python train.py --image_size=64 --horizontal_flip=false --encoder_mlp_ratio=4 --encoder_fused_qkv=true --encoder_drop_path=0.1 --decoder_widths=[48, 96, 144, 192] --decoder_blocks_per_level=3 --decoder_block="basic"
Rows from block 7 of the encoder of a small segmentation model, named by matrix and row number. Rows with one number belong to one neuron. Each number is 200 + 20 x the weight over its row's rms, rounded and kept within 0 to 999. All counts start at 0.
After each neuron's rows are labels from the 100 images, of 14976, where the neuron reaches its highest value: "colour at peak" is the nearest of a few named colours to the mean colour under the peak. Only what is clearly more common there than usual is listed. The data: simulated fluorescence microscopy of cells. In brackets: how many of the 100, against the usual share in percent.
# fc1: MLP up (encoder.blocks.7.mlp.fc1.weight, 640x160), inputs 0-159
# fc2: MLP down (encoder.blocks.7.mlp.fc2.weight, 160x640, transposed), outputs 0-159

fc1.171,165,238,193,229,218,181,197,186,229,231,184,200,171,192,175,216,193,185,183,196,187,202,190,227,185,172,187,210,214,199,227,206,167,198,220,216,183,186,155,178,187,199,224,178,182,225,190,206,186,197,231,187,211,232,198,257,183,191,193,228,158,220,219,210,179,203,237,168,241,197,197,195,158,205,193,220,183,195,204,236,161,204,179,205,197,213,188,200,180,219,220,230,199,191,206,209,186,168,205,214,212,176,187,165,198,201,208,175,220,161,185,234,200,181,189,209,169,202,210,189,211,203,217,196,191,192,167,206,158,202,201,178,199,211,187,204,206,184,222,213,196,178,183,219,201,229,204,197,210,225,198,198,226,182,193,140,188,196,216,202
fc2.171,213,147,216,202,210,200,170,197,191,172,208,192,224,174,183,181,180,209,179,174,191,192,200,196,206,189,184,232,206,237,209,206,181,179,183,180,220,234,221,237,221,197,192,227,169,210,229,196,204,206,185,230,182,146,196,222,218,214,214,201,225,185,167,202,193,189,194,208,207,187,225,229,195,204,192,213,210,227,191,170,220,196,204,240,207,201,214,171,172,142,197,214,194,174,194,187,167,201,173,196,206,204,241,188,209,201,210,246,210,174,233,197,225,214,200,172,217,189,196,192,210,191,172,212,184,166,214,215,243,223,225,216,179,197,211,196,218,182,161,200,222,214,212,206,213,187,192,203,191,174,185,216,188,174,180,219,208,221,216,215
colour at peak: green (49 vs 6.3); cyan (27 vs 0.3)

fc1.335,169,178,212,179,214,176,166,190,191,216,191,188,186,226,211,158,184,201,223,163,183,192,187,184,223,210,193,176,210,190,235,208,186,204,211,237,211,199,213,236,200,185,195,174,212,223,226,168,211,198,206,225,213,186,193,227,210,201,198,197,183,196,186,202,219,222,213,187,177,220,172,226,204,202,184,191,208,222,204,217,179,194,222,182,191,208,194,208,194,192,192,194,169,220,204,214,204,208,175,167,184,221,171,194,188,190,208,146,208,162,227,173,217,243,231,215,165,180,185,193,201,182,189,189,173,207,226,225,145,162,198,234,207,203,181,204,213,165,192,172,166,199,193,208,190,217,176,189,196,192,250,216,198,168,222,205,174,210,222,206
fc2.335,209,208,219,207,210,218,235,195,210,166,186,228,205,187,198,193,210,214,198,244,226,203,178,225,171,212,210,208,189,219,151,190,207,209,178,186,222,188,152,187,164,196,181,215,185,181,204,201,158,220,199,223,192,214,176,172,229,213,217,229,175,177,168,185,153,194,229,229,203,210,195,175,195,196,210,178,219,177,172,163,211,173,188,233,218,209,202,191,209,218,204,195,231,199,198,162,196,174,212,198,217,199,192,197,213,203,197,227,199,205,214,197,144,176,229,228,222,207,229,182,197,193,209,213,221,230,190,214,228,239,214,185,168,202,199,191,201,222,203,215,186,188,232,192,190,189,204,196,166,183,192,186,234,214,189,182,220,189,224,195
colour at peak: grey (43 vs 1.2); brown (41 vs 11.7)

fc1.501,225,221,197,212,231,185,217,233,174,208,171,216,167,207,217,199,215,191,193,181,219,166,172,210,144,215,196,188,216,206,215,183,196,217,160,212,209,182,184,197,202,176,233,183,181,221,206,180,199,213,188,192,162,186,154,191,197,226,211,183,206,183,189,227,194,217,190,206,198,208,236,190,194,209,262,176,198,225,181,205,162,159,190,205,172,182,196,182,206,185,212,208,203,197,250,202,213,183,214,225,196,217,240,189,200,211,200,204,225,211,211,187,218,215,202,171,165,161,214,169,195,216,158,201,193,205,214,202,216,193,189,222,210,207,202,224,191,191,189,203,192,219,178,228,185,212,192,186,189,177,192,217,223,191,231,150,220,192,211,194
fc2.501,220,163,185,201,200,177,203,215,221,203,244,174,229,198,189,205,230,188,167,207,199,196,165,199,245,199,182,201,162,200,227,247,212,196,201,216,201,225,214,182,153,198,173,236,223,206,168,240,197,182,196,219,183,175,204,198,183,192,199,200,213,246,197,220,207,207,223,222,165,175,197,216,205,202,175,189,184,207,184,209,209,193,175,196,188,217,203,218,178,200,201,215,250,247,188,165,212,191,182,170,211,195,213,220,227,202,202,193,192,212,182,179,197,209,187,179,197,190,180,163,187,204,202,226,199,198,211,187,204,233,200,172,175,206,208,220,191,202,184,192,222,192,217,221,197,180,198,232,226,168,185,199,193,226,197,223,160,241,194,214
colour at peak: brown (48 vs 11.7); green (35 vs 6.3)

fc1.604,167,173,211,203,233,208,215,201,208,198,191,174,215,202,210,189,219,199,212,228,191,216,180,189,158,188,182,200,218,241,200,201,205,246,213,184,215,175,214,183,172,180,186,191,209,189,185,201,183,193,233,204,199,142,204,207,199,206,183,179,199,224,178,235,190,193,198,223,168,178,204,190,165,221,176,187,145,225,194,195,198,206,211,211,176,206,223,180,193,195,196,201,210,204,183,181,223,188,221,220,193,229,218,195,188,211,204,225,232,205,186,227,194,211,193,172,176,241,208,177,202,193,183,188,199,152,161,200,218,198,233,233,190,193,167,175,177,190,181,231,191,193,194,175,163,180,189,182,208,225,214,223,224,223,156,205,211,200,207,217
fc2.604,256,162,198,207,170,205,203,203,183,186,205,226,203,210,201,175,193,211,210,202,217,182,196,236,201,176,197,213,191,180,226,215,222,202,213,238,191,193,222,180,202,211,205,236,175,175,214,194,225,174,210,190,223,249,197,229,207,213,201,192,196,188,201,160,189,219,195,199,189,196,172,234,170,169,195,217,167,201,211,182,191,167,226,211,213,211,164,189,216,184,193,212,168,213,199,186,176,182,207,176,191,203,192,169,205,169,211,196,171,197,211,197,196,213,171,204,195,196,198,210,159,249,235,215,194,219,180,184,198,178,239,199,215,189,227,227,218,175,203,196,214,169,177,201,188,211,209,191,163,245,183,221,225,195,220,181,227,223,182,182
colour at peak: brown (28 vs 11.7)

fc1.233,177,214,181,213,191,207,203,179,223,215,203,193,212,204,226,165,209,166,174,213,191,166,216,184,183,211,228,199,192,199,223,194,186,184,221,229,195,201,226,211,177,205,208,176,164,204,228,172,205,187,212,204,148,204,207,224,171,194,199,205,186,190,190,208,198,182,213,199,206,163,173,177,204,183,217,178,227,232,193,184,236,180,239,220,204,212,195,231,238,180,141,163,191,182,182,208,233,226,230,206,204,195,159,240,213,188,213,178,199,192,218,197,200,222,196,213,194,212,201,182,213,219,213,176,204,178,213,197,182,180,212,230,203,191,205,235,215,194,193,240,182,186,168,207,229,229,197,228,198,190,194,191,203,232,202,187,242,203,215,189
fc2.233,187,204,191,212,206,210,193,218,193,193,219,228,161,185,197,195,207,196,216,177,201,196,210,197,200,185,190,190,207,158,188,216,186,187,202,178,204,205,150,228,161,154,192,179,181,220,172,192,207,240,174,223,197,165,218,215,256,206,221,201,209,236,213,213,216,215,226,207,195,202,211,166,188,202,159,205,186,181,223,191,192,221,201,206,213,214,228,201,178,225,231,183,198,162,240,190,191,190,218,194,209,198,216,150,203,224,218,221,207,207,174,193,185,233,198,220,222,195,205,196,231,178,198,196,207,191,218,196,178,224,203,186,185,213,187,188,184,188,249,186,217,212,254,218,220,204,187,203,185,223,191,210,218,198,214,209,174,167,161,216
colour at peak: purple (46 vs 3); grey (25 vs 1.2)

fc1.612,248,247,176,200,216,232,202,193,171,201,192,192,245,174,191,194,195,192,200,207,186,192,196,181,215,197,219,226,190,220,174,176,165,191,183,169,201,213,201,223,232,193,204,197,174,198,212,182,189,215,209,225,216,179,251,191,183,236,189,201,191,235,204,183,204,210,207,205,174,206,212,194,193,195,146,235,185,195,201,204,217,217,216,207,205,212,182,224,221,208,213,233,180,171,145,193,183,191,198,187,179,182,243,213,173,213,190,186,209,182,203,194,215,174,202,191,191,194,206,188,214,204,212,208,188,187,205,182,226,197,193,169,227,203,169,198,182,197,213,201,196,177,177,185,176,222,186,187,203,183,197,190,187,209,262,255,227,220,214,220
fc2.612,179,238,195,199,184,209,176,217,228,201,187,217,164,240,196,171,197,176,193,195,242,172,198,224,197,226,206,196,241,224,168,225,196,204,202,210,201,207,186,190,205,168,168,186,204,185,178,208,191,214,186,195,207,169,205,224,183,201,186,224,180,225,214,205,171,197,206,183,234,207,208,208,189,220,231,173,191,211,173,179,207,191,199,229,233,208,200,208,220,157,204,187,169,191,200,181,212,185,182,198,200,209,185,197,178,157,181,194,205,228,223,174,187,191,211,221,221,216,191,200,229,172,220,224,198,198,222,187,221,185,192,204,208,195,230,229,208,189,188,200,171,193,210,154,155,201,193,213,206,160,219,191,220,146,238,202,204,217,231,222
colour at peak: brown (37 vs 11.7)

fc1.41,174,193,191,214,192,189,184,172,185,195,172,208,164,202,198,196,203,191,195,241,175,213,216,175,239,225,168,191,209,214,219,198,185,163,206,165,206,209,215,193,233,195,217,240,188,213,182,201,181,204,182,190,202,227,179,201,179,230,220,216,192,180,209,235,192,221,209,234,169,214,208,186,203,168,197,214,180,211,198,189,198,234,231,225,191,198,151,219,196,202,219,208,196,159,182,217,184,201,224,155,163,181,188,181,185,191,170,226,180,206,229,171,249,210,191,242,202,199,205,189,212,220,189,195,163,153,207,202,166,200,204,219,197,216,196,208,185,189,200,184,189,187,160,227,203,206,184,195,205,202,182,200,219,191,215,205,224,176,214,190
fc2.41,216,179,198,215,182,230,206,205,234,185,187,199,181,201,209,221,209,183,180,198,238,202,157,184,216,190,244,224,221,214,195,222,195,190,213,208,234,206,196,180,185,179,188,218,191,167,213,172,215,204,223,238,144,226,207,201,213,162,236,169,175,157,199,186,221,168,190,191,227,238,203,214,186,214,180,206,171,167,200,187,164,213,132,213,210,185,220,197,205,222,195,189,218,203,189,197,197,217,178,215,224,205,222,207,171,198,211,196,191,183,182,203,202,209,201,170,169,179,191,197,200,166,178,214,242,194,207,164,196,217,183,197,196,200,184,188,191,213,217,172,206,202,209,180,187,191,228,204,190,215,210,196,224,191,224,179,187,211,183,217
colour at peak: purple (38 vs 3)

fc1.339,172,217,199,195,184,178,217,195,214,206,214,222,229,189,236,191,201,226,189,236,172,215,213,197,194,202,199,175,215,177,174,215,199,219,197,202,180,208,211,193,198,232,195,222,204,214,213,187,174,207,218,197,206,183,205,185,238,179,203,204,179,181,200,193,184,189,199,168,180,205,194,160,165,201,238,222,208,218,206,204,194,227,216,220,226,201,206,215,211,226,205,249,235,148,208,150,215,214,205,201,176,201,174,210,182,183,217,203,202,210,196,223,198,206,214,203,173,137,210,157,210,236,181,181,182,217,173,197,193,192,183,159,171,217,191,190,167,172,159,218,217,186,206,194,206,221,186,187,189,214,195,206,182,201,213,179,230,180,233,193
fc2.339,191,209,228,196,207,165,211,211,220,184,213,180,168,206,197,188,180,202,205,189,196,215,211,185,218,182,213,216,169,218,208,219,187,186,175,235,190,183,219,210,217,189,206,211,193,203,188,209,194,194,152,180,182,199,200,190,200,232,195,181,207,227,205,238,165,200,223,204,225,164,219,206,237,215,209,213,205,207,190,222,191,177,195,224,210,180,251,175,190,206,207,167,193,196,164,245,243,220,190,233,207,194,220,190,193,218,211,200,207,173,238,160,217,217,198,189,184,206,190,200,191,186,181,224,172,176,177,207,157,203,188,260,214,200,215,168,206,202,194,190,210,203,155,212,230,189,202,195,241,228,207,174,197,211,196,222,209,176,219,218
colour at peak: grey (31 vs 1.2)

fc1.470,177,211,193,213,179,217,209,183,187,210,194,207,189,235,165,186,213,229,226,208,160,174,214,188,166,190,205,174,228,186,183,166,198,196,225,253,184,183,215,187,231,173,185,190,153,203,227,158,188,213,192,190,177,221,222,218,207,207,203,181,164,228,218,223,193,182,189,200,200,205,190,192,226,215,234,188,207,213,200,210,205,146,204,213,181,221,204,191,209,209,196,210,221,177,203,201,205,194,196,192,174,215,205,209,178,202,213,179,167,173,192,172,215,225,200,173,200,145,203,221,193,210,195,186,212,184,184,187,177,203,195,227,190,236,195,215,246,192,178,214,172,201,216,209,216,209,189,218,207,206,200,186,206,245,184,224,220,206,249,186
fc2.470,206,162,219,187,205,185,205,241,191,197,191,242,196,207,267,194,217,176,199,186,202,228,212,188,189,205,195,235,220,197,178,200,186,191,170,212,218,198,183,205,174,219,220,227,219,192,189,181,195,210,218,213,193,221,186,208,206,196,231,215,163,201,188,202,201,186,192,210,184,184,203,184,173,206,184,189,194,159,240,203,230,227,181,218,201,214,196,211,169,219,209,174,164,212,237,221,173,157,206,208,206,186,209,209,244,191,211,227,204,218,214,190,177,225,201,224,215,217,183,192,207,191,170,210,181,178,207,197,177,192,213,171,221,225,192,181,155,203,233,221,184,204,188,190,186,217,196,169,155,182,201,210,189,171,238,195,165,189,183,209
colour at peak: brown (55 vs 11.7); grey (33 vs 1.2)

fc1.164,189,210,198,185,197,224,217,190,226,188,184,186,202,209,180,216,242,193,167,199,212,197,192,223,165,166,222,211,247,192,194,200,202,204,228,211,218,213,160,233,165,193,171,197,182,202,201,176,212,208,187,224,222,179,181,178,215,181,236,184,210,199,204,148,216,168,177,202,194,179,199,204,226,197,200,185,174,221,215,206,165,191,178,181,221,223,213,201,216,221,194,188,230,213,199,195,183,197,166,202,219,190,198,241,205,189,222,224,173,203,181,162,225,218,226,245,200,213,192,185,194,207,178,193,196,218,198,143,184,226,209,220,194,223,207,182,175,169,185,185,223,192,206,178,168,236,185,208,220,209,190,165,189,203,169,206,195,195,205,203
fc2.164,166,191,180,218,178,205,196,213,174,225,158,218,213,241,203,198,163,214,197,179,230,168,221,206,215,174,203,198,233,185,226,200,224,165,213,201,162,193,212,220,211,228,207,219,186,205,194,207,193,195,183,186,184,181,191,200,207,224,202,192,168,219,202,209,195,211,173,203,220,209,199,207,221,187,170,183,206,198,193,199,192,202,193,182,165,202,227,244,197,181,175,169,192,218,221,213,213,200,202,185,243,227,225,171,179,220,188,182,226,157,204,190,187,208,183,221,195,194,198,193,183,199,212,233,195,186,149,233,219,204,209,226,206,220,143,184,194,203,220,237,229,153,196,232,224,211,200,194,184,201,173,199,184,183,209,200,207,201,205,222
colour at peak: brown (47 vs 11.7)

fc1.107,172,207,207,213,184,200,168,183,181,220,202,197,217,215,212,209,221,187,199,208,210,184,159,170,186,232,224,169,201,188,192,215,177,207,217,227,172,240,168,172,176,189,164,189,215,213,195,182,213,194,136,225,205,184,218,214,191,176,215,239,186,168,186,201,250,207,188,202,215,197,197,216,184,218,209,250,200,207,185,204,233,217,178,246,189,208,168,201,209,197,203,199,194,229,228,205,216,217,181,175,221,207,247,203,201,194,172,230,196,206,237,213,188,196,211,183,211,206,230,210,192,213,180,209,176,188,217,165,218,211,213,232,196,193,214,213,198,184,186,196,160,204,182,171,208,224,185,218,210,181,189,179,170,210,191,218,192,211,202,199
fc2.107,222,194,180,195,171,210,187,209,209,162,214,204,171,193,191,157,194,188,181,201,175,190,174,184,219,200,174,215,221,225,173,229,225,213,206,174,203,171,202,228,188,202,208,185,203,211,200,218,169,246,178,195,190,200,198,205,208,215,194,205,235,190,180,165,167,179,196,231,171,193,200,190,206,187,221,199,195,230,205,191,180,160,205,150,210,215,180,188,211,198,191,207,199,213,166,247,198,206,212,204,236,185,231,170,201,194,202,191,201,218,172,214,213,214,175,213,261,225,226,193,199,209,170,224,204,176,179,195,194,159,224,196,231,193,188,210,176,186,215,182,219,203,230,215,178,211,174,188,198,200,185,205,226,159,213,196,220,202,203,230
colour at peak: grey (42 vs 1.2); brown (38 vs 11.7)

fc1.467,190,184,228,206,184,202,190,213,208,206,189,195,211,180,213,202,165,205,189,195,199,223,196,216,203,210,193,162,221,207,177,207,208,195,237,201,176,198,151,226,209,191,175,146,231,190,185,204,187,220,227,191,223,184,200,190,185,170,190,183,180,232,205,215,202,217,216,221,190,237,197,233,216,221,228,201,209,195,180,224,169,207,211,185,222,196,206,196,227,203,205,219,202,206,201,180,213,190,230,196,220,193,186,207,151,202,176,188,203,219,174,201,205,199,202,200,226,186,196,199,234,183,203,175,212,156,189,227,215,203,254,183,180,160,185,214,216,171,218,218,217,141,166,226,209,182,197,230,185,228,183,184,217,191,195,227,200,202,227,163
fc2.467,208,185,213,225,204,233,177,199,141,206,206,189,175,203,172,212,210,184,154,175,207,210,223,150,222,194,214,184,231,205,244,219,198,180,214,201,211,177,217,192,186,183,231,201,215,182,204,220,184,199,160,199,186,185,180,232,202,220,202,171,223,232,177,179,196,209,183,201,195,201,209,187,187,211,219,199,194,176,211,206,234,202,203,222,176,187,189,187,218,218,230,189,206,185,186,210,162,226,183,190,179,226,221,177,233,208,211,199,210,214,232,198,191,199,210,205,180,205,198,217,193,189,212,208,186,233,190,149,221,182,177,229,181,188,204,163,194,214,192,192,215,190,204,209,179,186,208,211,195,175,221,182,148,203,226,191,221,173,204,252
colour at peak: brown (44 vs 11.7); purple (31 vs 3)

fc1.307,182,209,170,176,205,198,185,188,217,225,176,175,201,216,158,168,228,232,161,208,231,186,216,204,193,225,215,174,204,227,220,204,174,191,195,186,209,185,214,175,179,224,215,202,190,197,173,203,180,208,204,205,220,192,183,206,191,190,197,231,197,192,169,202,167,201,208,227,184,225,187,235,213,187,193,187,219,194,203,231,161,207,208,180,200,177,187,181,216,225,219,179,200,158,212,237,249,211,232,210,160,192,185,168,174,183,204,213,210,201,207,187,192,216,188,205,209,195,174,204,180,200,190,203,186,174,202,186,224,194,220,188,201,200,203,179,241,189,149,240,215,201,219,231,219,226,179,248,188,237,182,195,174,206,193,209,208,200,222,206
fc2.307,246,220,197,174,209,193,212,181,207,190,210,152,202,223,212,189,225,200,207,169,213,188,226,195,218,186,174,227,230,181,210,210,195,189,211,208,197,200,185,212,242,195,197,192,174,185,209,185,208,187,190,223,195,192,192,172,194,206,168,187,199,210,217,225,176,192,198,190,179,169,201,181,162,214,237,184,184,169,198,208,181,177,210,187,233,186,210,223,236,194,160,221,200,161,215,195,173,187,192,191,243,199,211,229,240,199,210,171,205,230,205,191,205,214,224,212,183,210,192,185,229,200,190,199,222,207,206,159,213,184,185,231,211,177,206,198,149,252,215,201,223,217,193,201,195,175,216,219,229,176,182,177,186,208,216,235,168,212,187,200
colour at peak: blue (35 vs 2.9)

fc1.388,211,206,187,197,228,214,190,192,200,193,224,212,203,215,178,215,222,185,191,193,231,185,168,195,176,190,209,198,149,183,180,216,213,194,219,153,233,217,193,226,190,204,215,212,205,234,169,182,194,186,188,195,216,193,175,203,193,168,202,245,202,203,202,198,155,184,165,210,219,174,217,171,195,216,205,169,188,181,215,203,183,207,160,210,211,223,209,230,183,191,199,174,198,267,210,165,185,184,218,223,174,162,185,190,190,224,211,190,234,226,203,201,172,196,205,196,214,201,188,184,191,189,179,187,188,219,198,189,203,191,196,210,210,214,212,232,163,220,209,213,177,191,213,227,202,224,171,167,209,221,184,212,194,226,170,156,186,231,207,200
fc2.388,213,200,220,216,196,184,186,184,200,172,193,209,213,208,200,165,208,208,199,182,190,199,223,183,206,226,238,205,215,187,176,182,260,183,183,198,192,175,197,191,236,218,157,198,173,170,182,230,206,234,215,215,211,203,218,197,196,227,231,211,193,217,154,216,187,233,210,165,167,204,185,212,194,189,179,168,214,215,186,200,167,214,217,176,204,198,212,209,222,220,171,187,170,194,211,193,201,213,207,197,199,184,197,185,218,154,190,173,230,200,206,188,195,188,185,198,197,233,258,219,213,208,200,200,170,166,197,208,195,207,193,167,222,219,180,207,171,207,213,206,195,203,219,216,201,197,191,187,217,160,226,189,179,238,207,240,190,162,185,220
colour at peak: green (56 vs 6.3)

fc1.260,204,227,180,182,191,233,194,201,210,213,205,203,206,186,225,196,200,172,277,213,187,163,191,179,218,212,191,174,184,190,200,205,200,200,196,230,198,158,226,188,176,188,224,206,200,220,174,158,210,211,221,214,170,201,217,190,189,194,210,217,167,224,228,203,185,161,180,205,208,202,207,157,191,211,228,207,211,193,215,210,189,160,212,185,194,198,237,169,158,192,190,186,216,202,172,217,173,190,194,211,208,212,174,218,198,215,204,228,177,202,212,180,188,182,177,187,216,224,196,190,204,212,218,201,195,177,191,186,207,242,193,196,216,179,192,207,189,184,216,222,202,203,181,167,216,186,161,202,215,243,226,173,202,245,161,178,204,176,202,199
fc2.260,210,183,201,217,198,210,212,162,168,225,210,195,188,207,206,154,210,239,167,210,193,208,226,229,219,176,175,212,210,214,203,201,191,196,165,176,175,222,170,217,232,215,168,211,186,181,218,192,213,164,194,218,201,236,197,165,196,200,168,200,190,216,202,175,173,214,240,200,208,160,201,200,218,230,184,179,202,191,211,190,205,212,192,203,195,206,188,204,223,187,246,213,189,144,212,191,170,191,225,156,208,191,206,211,237,185,241,195,217,187,196,190,233,230,206,230,180,175,188,213,200,192,195,239,185,221,193,225,190,197,208,197,197,206,235,185,198,175,181,190,206,197,229,193,199,224,250,199,200,185,206,219,188,191,213,193,178,184,185,184
colour at peak: brown (63 vs 11.7)

fc1.623,208,253,188,225,215,214,267,200,210,205,185,192,176,217,202,194,198,160,178,211,199,213,190,196,212,252,191,198,216,203,165,204,198,197,240,183,198,209,187,182,192,191,214,187,204,199,194,238,196,191,193,210,200,182,212,218,184,200,190,187,187,203,204,208,201,175,213,208,157,210,192,204,220,150,199,179,207,184,182,201,170,222,230,203,230,203,189,189,196,250,220,153,232,199,212,183,196,147,164,216,189,198,204,224,227,216,185,215,196,201,215,191,186,220,209,209,190,226,209,216,210,199,235,184,182,190,231,227,210,222,189,183,200,184,217,206,187,176,221,176,193,179,168,193,195,247,219,196,221,174,212,190,168,215,172,185,186,197,183,194
fc2.623,168,134,210,193,215,220,198,207,177,168,208,188,208,211,181,185,183,198,210,188,227,170,178,185,215,170,199,223,197,193,217,208,217,211,230,215,214,171,202,190,176,224,211,211,220,208,165,178,192,215,180,223,203,221,184,196,206,201,220,215,203,182,207,187,204,195,194,219,233,181,184,164,195,197,188,209,176,210,244,184,227,211,189,203,198,228,219,236,229,162,204,244,176,197,181,184,191,215,227,218,233,208,202,234,163,204,219,165,205,192,203,189,159,234,220,220,232,198,196,187,188,215,214,246,222,204,216,201,220,192,165,183,196,216,198,167,222,181,191,199,211,214,181,241,197,186,225,209,198,198,207,191,196,211,208,197,153,217,197,190
colour at peak: green (26 vs 6.3)

fc1.79,192,218,217,225,230,229,177,212,221,195,209,205,179,214,240,181,173,197,206,188,199,200,202,210,220,229,178,224,187,197,190,204,194,186,211,170,205,208,175,206,197,198,235,213,204,210,206,168,158,230,199,175,178,206,206,194,203,224,190,218,163,210,197,202,198,211,197,209,164,203,204,187,215,247,203,232,223,146,167,193,193,190,226,179,183,184,184,206,208,213,205,191,209,194,216,196,210,205,179,198,200,221,199,222,163,210,173,211,218,228,207,240,185,232,208,228,192,174,190,207,183,232,184,158,199,184,210,196,216,227,195,200,243,186,202,202,172,214,166,194,161,220,209,220,180,231,152,185,205,217,202,193,164,200,225,191,223,178,237,218
fc2.79,212,198,209,184,158,155,216,178,198,205,216,173,242,181,211,193,238,208,203,177,233,175,183,201,192,210,197,159,225,208,185,200,202,176,211,210,193,201,216,194,221,207,192,172,209,158,205,191,236,172,197,202,227,195,173,224,175,192,175,217,225,190,189,219,219,238,223,176,188,213,199,198,193,201,203,218,207,224,169,240,203,222,194,179,209,195,208,224,230,212,178,218,224,177,206,203,205,198,203,210,193,206,225,190,232,211,216,196,200,200,188,196,175,218,191,208,237,206,203,166,205,193,196,198,170,238,162,215,215,200,213,192,175,192,177,216,173,212,209,204,258,230,216,186,189,160,214,224,210,232,154,206,202,189,177,212,197,217,175,184
colour at peak: purple (37 vs 3)

fc1.590,202,235,163,229,199,193,196,184,209,193,183,189,161,198,213,198,216,238,179,197,230,169,169,186,170,226,179,219,202,207,203,211,187,183,207,201,218,212,202,188,213,208,162,212,223,213,222,210,176,174,168,170,208,202,200,213,210,188,235,187,192,175,174,206,208,252,196,230,210,190,169,192,185,202,208,168,192,218,179,183,178,188,212,228,230,196,156,206,180,213,227,195,192,223,218,172,209,227,206,171,239,200,211,200,207,191,195,179,193,193,217,189,163,202,209,192,233,182,201,213,217,168,192,202,217,192,204,212,204,204,201,194,227,217,211,184,212,177,202,239,173,210,183,235,175,165,195,196,215,224,206,218,196,154,169,180,214,227,243,217
fc2.590,202,194,205,186,196,210,194,188,203,191,198,219,190,207,206,194,208,211,170,180,174,192,192,188,194,210,207,194,202,244,179,221,179,204,216,187,184,196,178,175,205,185,181,223,190,179,170,193,194,184,229,222,213,164,196,194,197,173,205,251,214,211,214,191,230,188,216,195,188,200,236,166,232,204,203,180,188,205,190,185,230,184,218,208,181,210,231,191,230,226,210,261,223,167,202,209,172,218,200,181,205,189,188,209,197,176,239,225,221,202,234,159,209,187,168,215,198,205,202,199,198,219,199,220,185,227,237,234,185,136,227,196,200,198,220,205,183,186,173,171,173,200,203,192,200,254,210,208,198,209,209,190,190,179,220,199,237,178,165,203
colour at peak: green (30 vs 6.3)

fc1.393,171,203,177,221,205,204,176,211,231,175,197,191,175,194,181,187,205,188,213,183,168,200,223,175,163,197,181,229,191,202,200,156,235,190,188,204,216,221,177,180,188,216,193,177,226,212,211,186,221,178,206,177,190,191,217,216,187,183,230,233,201,188,201,226,218,228,173,182,187,199,219,211,220,237,205,199,184,203,187,204,221,180,217,232,184,205,191,177,191,223,190,190,156,193,193,189,191,189,215,222,187,192,196,200,235,196,208,209,214,197,197,202,194,199,193,201,218,202,202,176,185,211,175,251,189,175,202,154,205,204,247,198,211,240,220,198,233,198,180,215,188,183,192,198,177,203,211,193,203,209,175,224,291,184,188,192,227,168,214,204
fc2.393,200,164,205,193,194,172,204,187,207,195,188,174,175,208,171,196,172,183,189,196,174,170,213,214,193,250,196,161,218,196,224,219,220,199,192,236,186,168,177,189,232,200,185,219,205,182,231,189,186,192,218,198,202,204,212,201,244,182,193,188,194,181,212,193,164,209,221,190,202,212,187,194,190,226,188,225,190,170,190,176,189,202,178,205,211,205,159,190,189,212,182,208,237,199,199,193,211,247,191,198,186,204,229,181,188,177,203,208,234,203,162,198,229,192,178,211,176,186,236,187,157,229,218,188,170,237,173,217,236,220,203,186,218,192,212,205,173,217,212,195,224,209,186,172,190,190,212,191,183,216,191,197,174,215,183,185,242,242,165,214
colour at peak: green (36 vs 6.3)

fc1.196,235,234,177,196,191,203,152,218,214,201,221,185,183,223,203,179,251,197,198,195,232,224,211,221,188,237,178,178,169,208,183,204,211,180,155,202,180,211,240,210,201,178,182,195,228,228,172,204,175,209,183,166,219,239,212,203,158,217,163,208,199,201,213,223,178,214,192,167,184,213,186,203,162,178,195,224,174,197,197,191,216,214,230,206,205,190,230,248,221,181,195,217,172,185,196,189,230,179,188,222,197,211,202,214,202,241,202,177,206,201,211,202,198,218,239,193,213,195,215,220,194,217,207,215,176,212,202,194,190,172,181,197,229,220,177,208,183,204,204,186,188,236,205,194,189,210,199,196,215,214,238,199,203,188,222,202,221,220,205,169
fc2.196,197,190,190,197,192,216,187,193,225,221,193,208,190,227,196,185,183,193,182,219,175,201,178,191,211,205,208,219,164,224,203,195,213,193,222,191,220,224,175,219,235,206,225,171,177,212,207,196,185,221,174,212,159,175,209,168,247,183,184,201,216,192,248,203,218,168,225,224,205,185,214,183,238,202,208,228,208,233,200,208,213,216,191,203,183,160,178,190,207,221,254,228,220,171,197,182,208,202,200,187,220,196,203,201,221,179,174,211,215,182,200,256,172,237,196,225,243,183,222,195,215,192,201,210,221,203,187,210,176,197,192,211,228,215,195,197,199,167,172,188,189,162,205,186,166,229,178,209,216,190,213,228,187,182,179,199,178,173,186,203
colour at peak: blue (67 vs 2.9)